A small self-supervised image encoder, trained from scratch: activation gelu, width 256.
Rows from block 3 of a small self-supervised image encoder, named by matrix and row number. Rows with one number belong to one neuron. Each number is 128 + 24 x the weight over its row's rms, rounded and kept within 0 to 255. All counts start at 0. Numbers have three digits each.
Before each neuron's rows are labels from the 100 images, of 14976, where the neuron reaches its highest value: "top examples" is what is common among them. Only what is clearly more common there than usual is listed. The data: drawn human figures in many poses.
# fc1: MLP up (model.blocks.3.mlp.fc1.weight, 1024x256), inputs 128-191
# fc2: MLP down (model.blocks.3.mlp.fc2.weight, 256x1024, transposed), outputs 128-191

top examples: handstand
fc1.228:135177070138138106106153119170132142128074149136153119154141081179114140093108168116135166149125104123105133144130166172139120092102131099111109099112159102087141166121106130127116146119135145
fc2.228:098095105134131138109138102148100141152106159115103128123096092127087106099093158118092111179151077136110130126086109128132086160136079173094123107146118110155131081121163115126113107153128160

top examples: star jump
fc1.467:156107098143094149151137143170145053114102125151141180102066144090129100097108128158162065113150124130145102127096097130147145156133130141130139135114136142140148171162161163151147130101099093
fc2.467:113144113185123133133158108136115135152152147115143138090156158056147121111139128187151159106153074110128109106161101102105145149143148113130098163140114125097150109090122176122158116136104145

top examples: bowing; white top
fc1.441:139187147108119109132160087151089100161151195130155147125167107098140123129123112121141130119151137053149124155119152128153135073109112174133126108117140134126179141114144123103113092144161146
fc2.441:094109136124140187154118122126151129111112125123140130137066139118098131135171159114144163134128112129131125130117138182140119152110135143140135151120142144148135168138129138120144159133156116

top examples: bowing
fc1.577:169045102135145154125119122167137128163107119138135124142151128161108117101104116145124102151126097140110164128168159132112144151149117108135135127120086121123152132137089111132113117110097133
fc2.577:127161113134153151119141116128179083129145134146104169155134150129144116156149135110111166116105170131141102117154110126141130141168093093122141132171119116106123158131123102149146129102123142

top examples: pink top
fc1.620:123150179132116107119135109100113071143109073080133090091111118104101105141139112152127157141120124096133099131139132134102107098139105113129098138159107117153100134073104108146132158098134132
fc2.620:117110117115105089165121086121155143078093138163149125144098162123134142104160148100149154160112151135118130137123111133078121110144113103120103130087121141088091115106125132125082154133130175

top examples: white top; white trousers
fc1.250:112083116130105174147156099139162064142082126141181126101115144121124091140128150136184112125106152089120133083135116145130134124140135174126119128170159149131119112115106100106095123117136093
fc2.250:150097099137119092153137136159151118089138112111144162136142118125140111129154153098098132115090080139170151104142139091148156148147129081151095117118098105119105143156171112107180128122134158

top examples: black trousers; black top
fc1.640:145151109133120137163085148103151136150085115119159141170125080157147068146120124111127090129144092152097141125138124118127128149122073161108149132145095154155126151081118141107128094122078108
fc2.640:142082123129092152148121144154178134109108158118121065110125131154108156153106106122131145182117135152146099128144152114175154099117149105143106165142122140147177154132100104102153155112156125

top examples: pink top
fc1.557:140118113127128121112160164040160115126117156141156152126149158141157173127151142142096115166114153139122084100137111183120120177136124136119128142121135122125104088169148143131155136138170148
fc2.557:142123112142149132124138122179138120084120113135086123141112142099106149117125149082141148129097097129122114092158128159129064086126116152113141133116064133123128148130153153129110156154158097

top examples: lying
fc1.356:148142149118137117150106180137159099099135149097088147138096158177128130168133077121095148132108119129129119111130128171133116116145169100074115142101133110110154127106140150106163128149130119
fc2.356:159112129180150091129178116135156095106126107110059115141148106136119164101172124158117081173122097147081116122133116134139179134113142145126117172106158133125121121117170098170104114185120098

top examples: red trousers; red top
fc1.108:093081158134094115133162109131140127137130130115125119116141106151093118091127083138129129147103141140137139136137148181112125132133088126142104155116122109152155084103109168147112132123132156
fc2.108:160169103146148105159094151146128108106122109123130099115115141100108094174086120098127119118118093185118139111133134113143104093134200114104106158125155146162086152127118103116169122152124160

top examples: pink top
fc1.329:146138108098094140105132124132142092131118155080127151147118135114144140110086122151145140116118132116135096137162169142136131150160126099158131148117141107107131139126162088126088143098132107
fc2.329:105140113117174083158148126155130174100160110139146145125117143168146124147148084119126148098158152096112106102150093132139101138137119104146130119115066118174122131114164115119115066126150138

top examples: black trousers
fc1.537:161143103123096150139127174085152114136101128122125114096138099120144114130157140093085141116122133161145138167148181177137125159128125075133121147140138152124087090119072068139137117138109162
fc2.537:174147175118158154099147144123118157101134159140108108093139127133116161137099141142168136107101119164113145079139169083160127143101155142127097132115129133161101143152106127104113127113132104

top examples: teal trousers; teal top
fc1.714:146162112135126138106126128170129074143115100134122155114106162139102129133104083123093112154147072141099114151129194128139124169170156157104127102145157146083112119121088135149127115101138156
fc2.714:144102107121162147139165150118126129067157140113177141110142151129147112111126152133140113090175170077113123139109121149127129137097129118142115109109186106115126106169138142136104120145152165

top examples: white trousers
fc1.473:130160144117141123109160164120130101116133146151143141146135143139142155127145116154123115138129140090098148104077122120141135150149135113163148148127172123171185093136089126093144155130126129
fc2.473:169075157135145116170130064158104113066097087144111104121148126113109119128105119118155099109103109154096110129113123153129131127146197089138111148122100130124112161092147147136164131112162118

top examples: splits
fc1.543:144156098127155079136156152110130151164133153107096111132137150118101158127152096152093129064128165154093119159135114138109141160140122129089132136132141120158167126111096123130167164163109139
fc2.543:152077130127163169145126130121111142099150126139110117118116112144173137132100130140113078117122083122116100105157121098165098140163161153131135152131120102135075143121140148122121090130159155

top examples: star jump
fc1.389:100112131133123162143155082146155112099096167124105116123062125117107107133111151118149112145140147123120110100107117098110118092105098166117143156151122151142139126151122183144164165113158143
fc2.389:170142151187140106107154107101117120143140130092114124111113110122167149109114115169105110130084152107119086104126163099137115125143105150126146153097105115141163171112106136140089114119142138

top examples: splits; lying
fc1.170:122142160155144128143161136119145113134144133078114147160121110157168181182077109163065127125088135129100130124101119077142166113103149111116156123137123124177156169179153093128151118165086106
fc2.170:167078110107158108119157127136130141103163155169134118142130084144151134132090146119113092131146093140103103110149137136167135151127102189134118115125159059135104146138108163149088128159120121

top examples: purple trousers; pink trousers
fc1.167:146087136169138161112135103146117136143109140123101142163088120116132117141129115156168122171148106095098157145176137150140114143162144130186149111110104146127158145108116122146162115143116158
fc2.167:144110125119113099150126100099070140091122171123133105114162127150133128118117143117146132116151122115112110135143140136067148154117172087115121101119138107112130161119138087130139149135124106

top examples: blue trousers; splits
fc1.136:155158136160187165089114118134153111152083132111124129134109178098094127129135117124167144103147141110159122117150145107142163134164067146144098143116114108148172157120094117183114131124187117
fc2.136:100084145139089156137108068119113134090110084114155122155142125125119145126122093120083101060148142113126089105137120141126157083092117099137136116094132113100140157142140098067130122116144133

top examples: green top
fc1.73:179113089077130123135143124109129126096141174128091135096142151164122130112124134104122151098063096123142122108123135102114131130097138143132143139118144096140102106158141108133078100158140146
fc2.73:080143163110142099091147129150146132137105114127139092153134109110137117159153162128139131155153119113139109109147157098128125101098122103129162133110158153125129182094135138105157143108132140

top examples: bowing
fc1.360:128132179156144092142145127137139131118124136117130142159158106149126126171133113141073160154135153091093106184148165110142123100134158127114103088137128121168105134153121100107120132148132089
fc2.360:118088153146134117142190146102164122129103094189090141101147116147142143110118179186142115118083134140128126144092147135151142152107128144139152103117163088143131125113114110164133087161118134

top examples: hands on hips
fc1.152:086126136153138112096081149062142131175159134148109091121122152163131167153122123132140095156086113134101153118116143125110137094164087101139128102128155098116117124132111105166113121124107122
fc2.152:142115137148147163113120135157107127115094142112143102146118166093132131155120105090130123112152127138077117133124130181114124093111132116110108147115130188127139102135107149114151123114154149

top examples: handstand
fc1.628:102128079120171150124119146168117148118138134131125089140113120143093158148151168133105110111139118117100119131084101089173137191096130109184127148118090126146145130118150144138110127123126078
fc2.628:120154135102101124096143107108119139141116140158131118147118078092153148119127127156111115139135118142111139111134124091153150089138109107138100116155146145153110122130143133107144108196082121

top examples: teal trousers; blue trousers
fc1.428:105175146119127095144126139121128081117158127142076096173130137203129130139149111159161104158133086108137122136091152155147138100118146176093111130137187142135121128131126137104156131126135116
fc2.428:142096110111122120130186137156126103046210125122115160111098151170111134096142146139144100129151137114109145165123147162144169133135149150140125102086135101151132124156148117129142121169176130

top examples: hands on hips
fc1.338:141117139165150123173099121127123084146093111079088106143151133100148142173099129109139107118126137111152188161153120143113115117123109148198156112120093138104110142088111111137113164128124107
fc2.338:163111118134105129097154117139118125091090152172145124106169134108138136125125144122142112151143122125121104107114163089085112112126135105144153165152137142162142118102112131135130111111118103

top examples: black trousers; kicking
fc1.311:137083150118136116098127147138153110151124125114129151152096108137143126138104152148099142119098117155131111126117152134132130112107092140116168123117095116168152172161120156151060095159090129
fc2.311:170138136104180129147157110113101136152158136167111112152112073091140118121145124116118101152144145128106126071143118153157136136134159145093142113122151097086138133116119134165101071152116151

top examples: thin
fc1.32:119114114143120138105113117186168138148082151162128125115124096098121121134123130116124085144100104131091136103101128169163134150132128161150089116123108152140150149173087143129157112134138149
fc2.32:143100088124117148095093155104146110095148116103166100124140141132124166130110163130138123134133130113092152121094131141136157148116119153122098148122115101153178142117159123100132115136121104

top examples: blue trousers; lying
fc1.576:127142132144123184123147119097126129113094141169137189126119131105106118144091082127117118145169143136121111102109132103122145150179122106143149092116123112116118097137096183183089137136130133
fc2.576:134119166122167146171095098153155119094130157112146131127120099097158139129121122089134073106194129123098090102161157167166143131134157109164140159097160161140129158112159126150116136093099134

top examples: splits; pink trousers
fc1.56:129147112159175135124151155137175125131147099079137147165142105162127124142191119156132118108156148129111129146118155090104182083155154119106154139126130125124167104120145126083151111170111120
fc2.56:167116152183087086124141124114075200125154145127088157108164067139174138128141156113134087164117130110091131151090119118106158143131150158138139152127167097129148126127074143110168117130127131

top examples: splits; lying
fc1.541:125137163133154133107135138124136146130098122136154121166117144164125121173135129161088143124137128142133088165147160094131141111169152158094123154121140127159129149108132123101101136171109124
fc2.541:158082120150181111164169125132123117087140124137087111111139100139140131075134127146117082171128116140090142097134116163142122136114117158123126115131110075139109098151133142147113098171128118

top examples: star jump; running
fc1.449:117146128143113107134106151155116164133141131125100138146131117075148127144165143128139092115121143114146162116114136100129113136134124095111151124124109143144194152166145131104173137150136111
fc2.449:092119120093136112171108123159139132113139163125166124084125104123094148150133124070128126171197107166131112129185144125178177124135159113176115168127147087156083144106149140164110158083113099

top examples: stocky
fc1.97:100162115145129085109122163185145110174128134167161113116098161137139136122158151135089140141104116131169085138109103107115100143147174110122116093080126119106108178124141126159140137135167157
fc2.97:097114126132095154104143144142152150202108123145148130112129137169164118136166118140138118109137149184141143122150121145091112137141117147154112100123107172141135135159108101117133146139111100

top examples: pink top
fc1.435:136136097096113128168132114147145124124115118184107072164139103113154130113154136126121116107143133197102126164151109157122153111093130127110133159156103135136111099099146133125084113139181110
fc2.435:169144175161159133150138098100109125113140133153105086123079108106145113134085108121136100135166113108136121110130196147130100108151149113138159131114078137103108125140151171132128085123144111

top examples: arms up
fc1.299:110162143133139131145122141116153148129115123138121151149148137145127122127140145117143132142108154126129096149128100140116107116108177135101136146121169131102107153166145132195124143083094125
fc2.299:147144117167146124125170122128129143099159141168111176135151049122144155114171148104111159123128049118124120107150127151113104118139108101129100095136112121125127108143106157154099125134134123

top examples: purple trousers
fc1.484:132126167097095095120138146108134073144119143126128129143099183154109131111157106131152087138130092148109140106068128156122078110152163144114141126164106137144119099119135115096123124146119091
fc2.484:150099130147164111172132116157109117042113134156144143123119115114171123126138156152132115131135141123116084087117110062128156101119159105129189144090139128129164177142149138134127120131165077

top examples: black trousers; star jump
fc1.688:092139135141156152088166119111095151125141159117130158141156109106105170131117155142158127171072111082127143118107083127132121130115124155138129165077110054134138129148168117104131099136120094
fc2.688:188111131123083166124070126114110125143130129075120107116117118090141113136128118136098129152125103143099094157157128121123149125111152104101141141146136120073073136157093178114075097107184102

top examples: arms out; kicking
fc1.409:101120133175161092106133119105119131163133150130120145150124114133118122190091087140150147103131162152124138095125139095085129094160138158123146182094108162176117127151113121118148137137138137
fc2.409:156090161095215120159112082144116150136109121199092112158101129103125150139124128095139097158123118119098111091168145168163132151133131161126176134130147117114147164080166122155111078128131113

top examples: purple trousers
fc1.234:127133121150131125139086130123134142130153157155117139117118120093123102124144184125135097138128139148126124082115136138094109129094110148123132120169135143156130105132177123138137130121112155
fc2.234:126160139149112138181100144154130117123116144107091115138152138163074120187084142127122145113129144086133139120161126132132127137094153093149163180126139112129135083104118113149128084096113145

top examples: white top; stocky
fc1.177:127120151098089109162132099121140125139109132124113107176167111175111168122105150165155101097142142096134133137128166181093127127173133112138143143110127084156159204134101138139115160159133136
fc2.177:117095106108087150107112165082137106117182147150099139137147150132096120091147123155147112087121134112119112129109156110102132143148108156143112084118117149148130098176190146161134124141131127

top examples: pink trousers; black top
fc1.149:146102122174134128129113101128115139128181141096169162089102140142099123157134127156185151095116119110107125150139171137132148091183153154134111125117141132117158133123163158104160109165098077
fc2.149:180094119108154091144139149137120114106151123099139144149112087175134078105137142123137108129142093088103147117126122150086147112112154144122161101122167118107138154139170126112144121134095115

top examples: bowing
fc1.591:134158169107171102146142105111146123096124133112108131111158121120102107140104107169126130143164108143129110148116119141146137088135156188067123167115158140141152143147129137083107103143127127
fc2.591:125091138137166150139153129158136147137132106120114109133109153137128136129170149147084085116105126145113175127149151161086160114103148145152128144114150138091113119146133114095077151174131115

top examples: red trousers; red top
fc1.665:142133149139136156137110136142133108144159139123120159128094163104113166205128159146078130148174136110113147148139107160084178116113082119157044146082150114138133136160111143188093098104154144
fc2.665:110109157100131134125127083158140147126120101163132120140137085119150110126168159123110096118165129124124104112111140150152153107105153113107166141116155130124122130083131134103148117115098156

top examples: thin
fc1.366:125124129129135119164146118133105060110126176125119158146159109137132113146119128170169117136142138127130154110115133089127109077109102197070176138113128147104173099144047142128130134150149137
fc2.366:110157093108129144109116086150131156157191146114103090115098132109164134125162138120151138140100120116134094131150116140143163138140155077170152132119131119121111123108133111124141106155097083

top examples: teal top; teal trousers
fc1.244:112116107140144133086119138093148197108120193125132122105139070134131119115101198126111117134147098146129090110093086110144122141135093145124146137149151122138121130140156090083143157187130130
fc2.244:132112135115198142144113137165117138102100127099100143140148094119127154141103123076123101166160125125089114106154162145161144177129165097124155145119105150142124122125148134154144126089158137

top examples: grey trousers
fc1.710:127113068118130166144112150137124131120150170100113135098139133125109085143116153107115139145109121129147091130113150089088147136136106144145125157153118133162130112142082082114163157133131141
fc2.710:140086152113193114138118106136121145064100132124134125122144113109127131135106105088157117144184156109144113149122128128153116150128144088119166140107152151139140186111149120159124113097143158

top examples: black top; star jump
fc1.146:166113107085103148103125127132142149125114139152187153083111151143079143146091140147151127133143149109127148118122118159148110127156112146153122164090130123133209140137093139164124082109133097
fc2.146:115100128152144128115083094144065101171140147166152131155145116114153084119103125087126113085159098108126112118087120157103130119127148110096100135183125160147184179134119119150129144185140142

top examples: black top
fc1.553:102143139127110074142158142148154119146124122101130144100140126116160122162123096098109105056110180135126170149110107125147149140177133138135130132124126128174147085145141127091131106139110117
fc2.553:179110131171161157082147120130129121118066132140137090140148142153100168147111152089103139126119106122152113102121135087135149129154123104129105163129146115069150114090148122122168141121152098

top examples: red trousers
fc1.163:136097152148125151065116125140127152129119142128125110113133111141114119098109088127145124151122146138151163137119119096131104143109141109146128124127165136129083092100150149141164113117117109
fc2.163:076125110143102124110061119149135125191092101118107137144152104132108087118152154178120116144077128115123089100138127133175094138122135136103127130099127125168130099120091140130124143120167114

top examples: grey trousers
fc1.0:129130138145129065110086122125088140105103158112116128149126122125145176081141140140158095141146100098121146145137104160113161112112158138160161129140141123102114121141087177135091065138150134
fc2.0:128079121130157109137085091103124104120113159114143080178142087117121101131089159121135118119120145115110109153139125137123112156091088096143129145142149119139103116153155145115118179090125139

top examples: green top; running
fc1.382:097143129135107124113121099115079160167101149160134111134120151132109093130142129146160163121145182121129124075133117075101123112157089128139132152092138081144119138126142111167133134113148115
fc2.382:142111122136144147123115143126144137123072145132131137142124153118090150128107153052158127088125176169145091140070134138137170107124109136107088080085146194118134168104064102087139123126154097

top examples: red trousers
fc1.612:107170094164132148095125157152166143150161096125106110162142150114115131160128121120143138095139129107165120133136118095138070120144107116110127169145120103164153115147137110115133134151142139
fc2.612:114097130128123119102146088109107133145074138107124099136107104114146103124110097094119126172161113124136144069144137128185132078148132172094130139129149121147108152123128123117119107141178155

top examples: black trousers
fc1.633:122130090103104142118132123113126092125155110160139083124140156134167121184137135132148132076130114141152144150171128171118168123149117134129126164157128134124137095112140125105104116108152091
fc2.633:142112153131148092138125104153130118097118138110094112084123144112164102102121146114120059133150149108107134067117136092165147111114152136119134131125103133119098118178103115161114130138129139

top examples: handstand
fc1.486:068174109110125114092101118126170123138095161092135130128173160184098114131159126142104152154080120130160124143114111158177145107111091159100119172123143103128129098110126143146143122123134163
fc2.486:095125105160109113100127128110116164123114165093129108125122081091097184096124130066122177118109136130120082132113156134137122137094101108104077118134166140127157101156141138122095112127135138

top examples: white trousers; white top
fc1.77:126137109173148109130108152141101116154108127118182125141138140138127153145145113149144118113148142114130081147102115125103116139145125152092115110093162102102135104135152072096121111109160101
fc2.77:142127116140102144120111106138142151180081142141160117117107137110101131115119097106095165130117147158105118091154151151111114100133159171125146126136104139146106153133081119128091160129159122

top examples: stocky
fc1.192:105105117132165131091151154121137140148065159124147125141159105120137126128123152146134118168112125097114144095110126101131137129135115142158151134133116156154105093143129086101134147144096129
fc2.192:109125154141129143117093113090081133135146118133100106124136146161114119119138079137129123123092133123188067126160140150142093171120124119107133168106120169175135133096141163077130114148179107

top examples: star jump
fc1.246:134117163166123133132125136152159127150130132123119129117113119131123098123119153133158088164148135088127110194056117154140119102103137111139151164147119128122180173121142088105128140143144106
fc2.246:182126147154101100132160143134116159100153148118084130143111080109107150087131114185115109174149136118154083101098107077135121150134104144154137168141088074144165116118090164117122078080155086

top examples: blue trousers; blue top
fc1.703:155108108143125195153106117101124111100153133143115162152144139079102142138097136158126092105174144107119111107088115124132174162132133091115178113146152139159114146113081130150091087132131117
fc2.703:118128162151141158143096111130135109111118116126135088120137115090137144153139131145094070115107099151089159102133139168156110120156136133130106168104114134126153134113163106133131176139100119

top examples: pink trousers
fc1.579:122119127151138078155142144162128111132111163089171145149176113144097137128144106133165160138138140132104128064165124113120125130148081117108121131154120166122147124111109118136126147130125155
fc2.579:100157107127107118133122149134117136174138136142104119152139123098121138085167104113110131132064164136091104127122116102125136129115149084133080153118143133127073141135142111132104103138107168

top examples: white trousers
fc1.179:095137131082130115138109107102116083108106130130150117110138130154119136094107135164163118083123109139122160151147109144170122130121155124116073102155132142121098163103113137120128142146149122
fc2.179:118129167143133111111096108122120135162116139175130141085082143119109128124124106118129139141110136147100143099116161145118145126122079102138110150094094156112124127145139175105093073121137143

top examples: purple trousers
fc1.732:120149173148143124121089126109135139123132102164121118117107182128114146145134153148155124114145164148086135130117138190129153145166151099152185168092135157118146141112141144188118094172145141
fc2.732:134130141132183120172132109134120150122140108115115142143128182105117138106093139133138084139177121097101138117108099067138131156131087086141129160093121156132070154143144111099110120087108105

top examples: white trousers; white top
fc1.630:106168104107113148136136122124102175126093108101140116115131140159076079136109110163116159082126149158115086111149117087103125110139111152141143150113149140122143137162138142090181131119142116
fc2.630:145127153112144090146085095147138129175099114174100149127128113136148167141118146161142048153114073114115132144148125140137158123125105108170136103136133134124131125132154136100127147120107101

top examples: bowing; black trousers
fc1.470:131100154123153135137093152150151090132145128107096138145121129161071109136087164185055142104108092137121107151139146149126158126148147100122087097108123116145144124140075107151098095130101087
fc2.470:128132117130108186132095125085138120156145140163121124115131124151170114121122116103131109155106150134166153145136109103144133115172128126097162093127146113123173149137114094126111125171132127

top examples: walking
fc1.568:132148124129152112125173104081123119144146139143126115117147147165118117151151128128101151088154116122168122156114131123135092102104082116096140154089085138172162104110089095149085113103159166
fc2.568:112127109153150167126131114107120143165069169152121134162117170134127130096181144089141152136160149148132127113132140118150169148118139133090118121142109147112161137118121123134103157148142122

top examples: teal trousers
fc1.669:127140148133136101148091094142124123101086123133070123167153106108090145143140153106090084143138085140108135127155161159110148145118151159116115098146169110133081091109099176153100095151140118
fc2.669:132080136162151059153160083124084106117143119127110133106143138113145150107146091158127090145154151087095154126123117163121136134130154103123130111127083136136161123125156129065098156154144121

top examples: green top; green trousers
fc1.563:133127116102149123114182145097147128114112108117100177116132129148104158109137122089144126122099093155146120143149128115136126122085126095103163151114097106145113097142099116137082144112125123
fc2.563:137132141119140093131112103146096155086131115120127134123146102131136080132100131131107147161114109137152147069090140154106130147139180126104118150167106135142151124112171120090173187139157105

top examples: splits
fc1.696:139117091127141128112173123155115111162074134121139123126128133109152148124133152119140118113134132134150109180153121132153092142106148114113111144138145138102161165088125137153156127125091125
fc2.696:113130135120135135170100113144078110115128082180137142126126074122135140146142164097131151159133127147140169105150136088086122162087111111134121118125154126153111097099120161101113158110111143

top examples: splits
fc1.436:097136171102166105142116111105115134137130135155117127127145096171132109156141133155079147149126132134147114125159115118157110119127135115114128162122149152134123148138155101055139107142099140
fc2.436:156130118166113100125197114137185155066165100164087151145134125116128087117159135111156145145128127139091146140132132142127135101125122147107121132087141120100140147129131132155089118188143134

top examples: handstand; black top
fc1.483:114166103144159082074113138141127125179102087164147123114144164144125120061143131115101134127117138174113143137109098128153118157100132114115145105109123149102100141121100120132101145090130160
fc2.483:093139110104121132136130148107117067121085127127119121079135091091126143144165136132148129115114165137111131159143134123122109118113104100153139138084096109132094097153112131116073115154139097

top examples: star jump
fc1.395:146132147138149129122174179112110134153154137145112103142142089125132155130134160142153145127158131074152109119087139106132146136119127121124097140130099117113104143070174109151109119153102126
fc2.395:131118153100144170126109109105115148123121145140134103105149125101105106117158088110134113139127100151118112146141164154124119155057147142060144144122107126108152184139130143123139131108136146

top examples: black top
fc1.212:114157104166157134132124134187133126151144143145157126094140104099121140123123168136130174132143144113132122111135123131101176104150111126151148180121136148126153123117183119100129138095122200
fc2.212:106145159161134095130125113130100109157121128118133105154135127141101112135116140127146112110140099115113152085118114166126142140102129140144143103080142122097174141138141092092144137166103089

top examples: teal top
fc1.760:124189088121083128132129153124131116125152158173128150093118129129097143098133094097097122107123135170136090131120116075124142151139098150092131144145135106088091089140166147133103170094092163
fc2.760:155138074112174096173141119126103120140137152106092111128131138158126121144111152147132132166145141107102142152118147128106119118160168130090116082133183125103134129151149133075187139144108117

top examples: black trousers; black top
fc1.734:100151112167167154073155078094075153081150158135140142141128098159090141117152152132104105138109103140120145150072099124155105150108148133130103151120105110099109161145137120168117122123123130
fc2.734:112110171159108126120100140109124120124112103170099121129154178130098106135159128123144105138165149149152111130111135148122163100092136108087116156148093136159155164166104166091114120141153092

top examples: splits
fc1.724:126146133124158155120147153118151105160102116160090132143177111131119100172189070145119137129156133091116135123143136108179103109131135126166107056143146100152128134105109109148119126131158146
fc2.724:083082162150132097136136134126112128117111114168099172132140139134144135147127135170134123089126102135132106120082111067152136118136135128140140159123133100118117092126072186093110118126161119

top examples: teal trousers; teal top
fc1.544:113150074140118122137137157137122156173156161083109139167141146137128147126126119132139142203165159117152093140088132115140117153147125124136163149145129083126127156136165116181130135117163113
fc2.544:097081132107138131091114110150167134091067132116155109119157097175128112150136121069119112091131137120112126117116196153185121160121092113132108122115172143182130160126129111106142127111149135

top examples: lying; white top
fc1.707:096100157115137105147113120122120183131138145178074135116132143098120117185118165121142093130099136150144119127169134076141120105150148157129164145138127148124139169142140147120175090118151100
fc2.707:096129151155139162144087118167157120174149127107108138112103104150093106124116125142113093108116077138109166141116124102178121140102157127117124134171136081148127126161166143160082117113134130

top examples: teal trousers
fc1.277:100125146149152062167119125103067128089107128083110113173155171092114161134140119144101090144088151138118118091114103156147146154152137088128126149130147148110122170138109170163129128148142137
fc2.277:085102120132132130130131078170097132067135123117147107134131132139146188137129106147125075121097178163108109094103143098107125089116098102155134174110099169135141137170128084138089134142158145

top examples: white trousers
fc1.197:106159133158165155146092125140109164103151143139102158157159179130113151127092142133136147107156160093131124132106093103119138078142164129102112133102140092118102142079093161108126124124124121
fc2.197:138082157106093120113104114114126125171121102141132128121119158116118066137141110165130094102123123137113111122144109169129188098106118143162138113126172153115179126137138127103165144145112127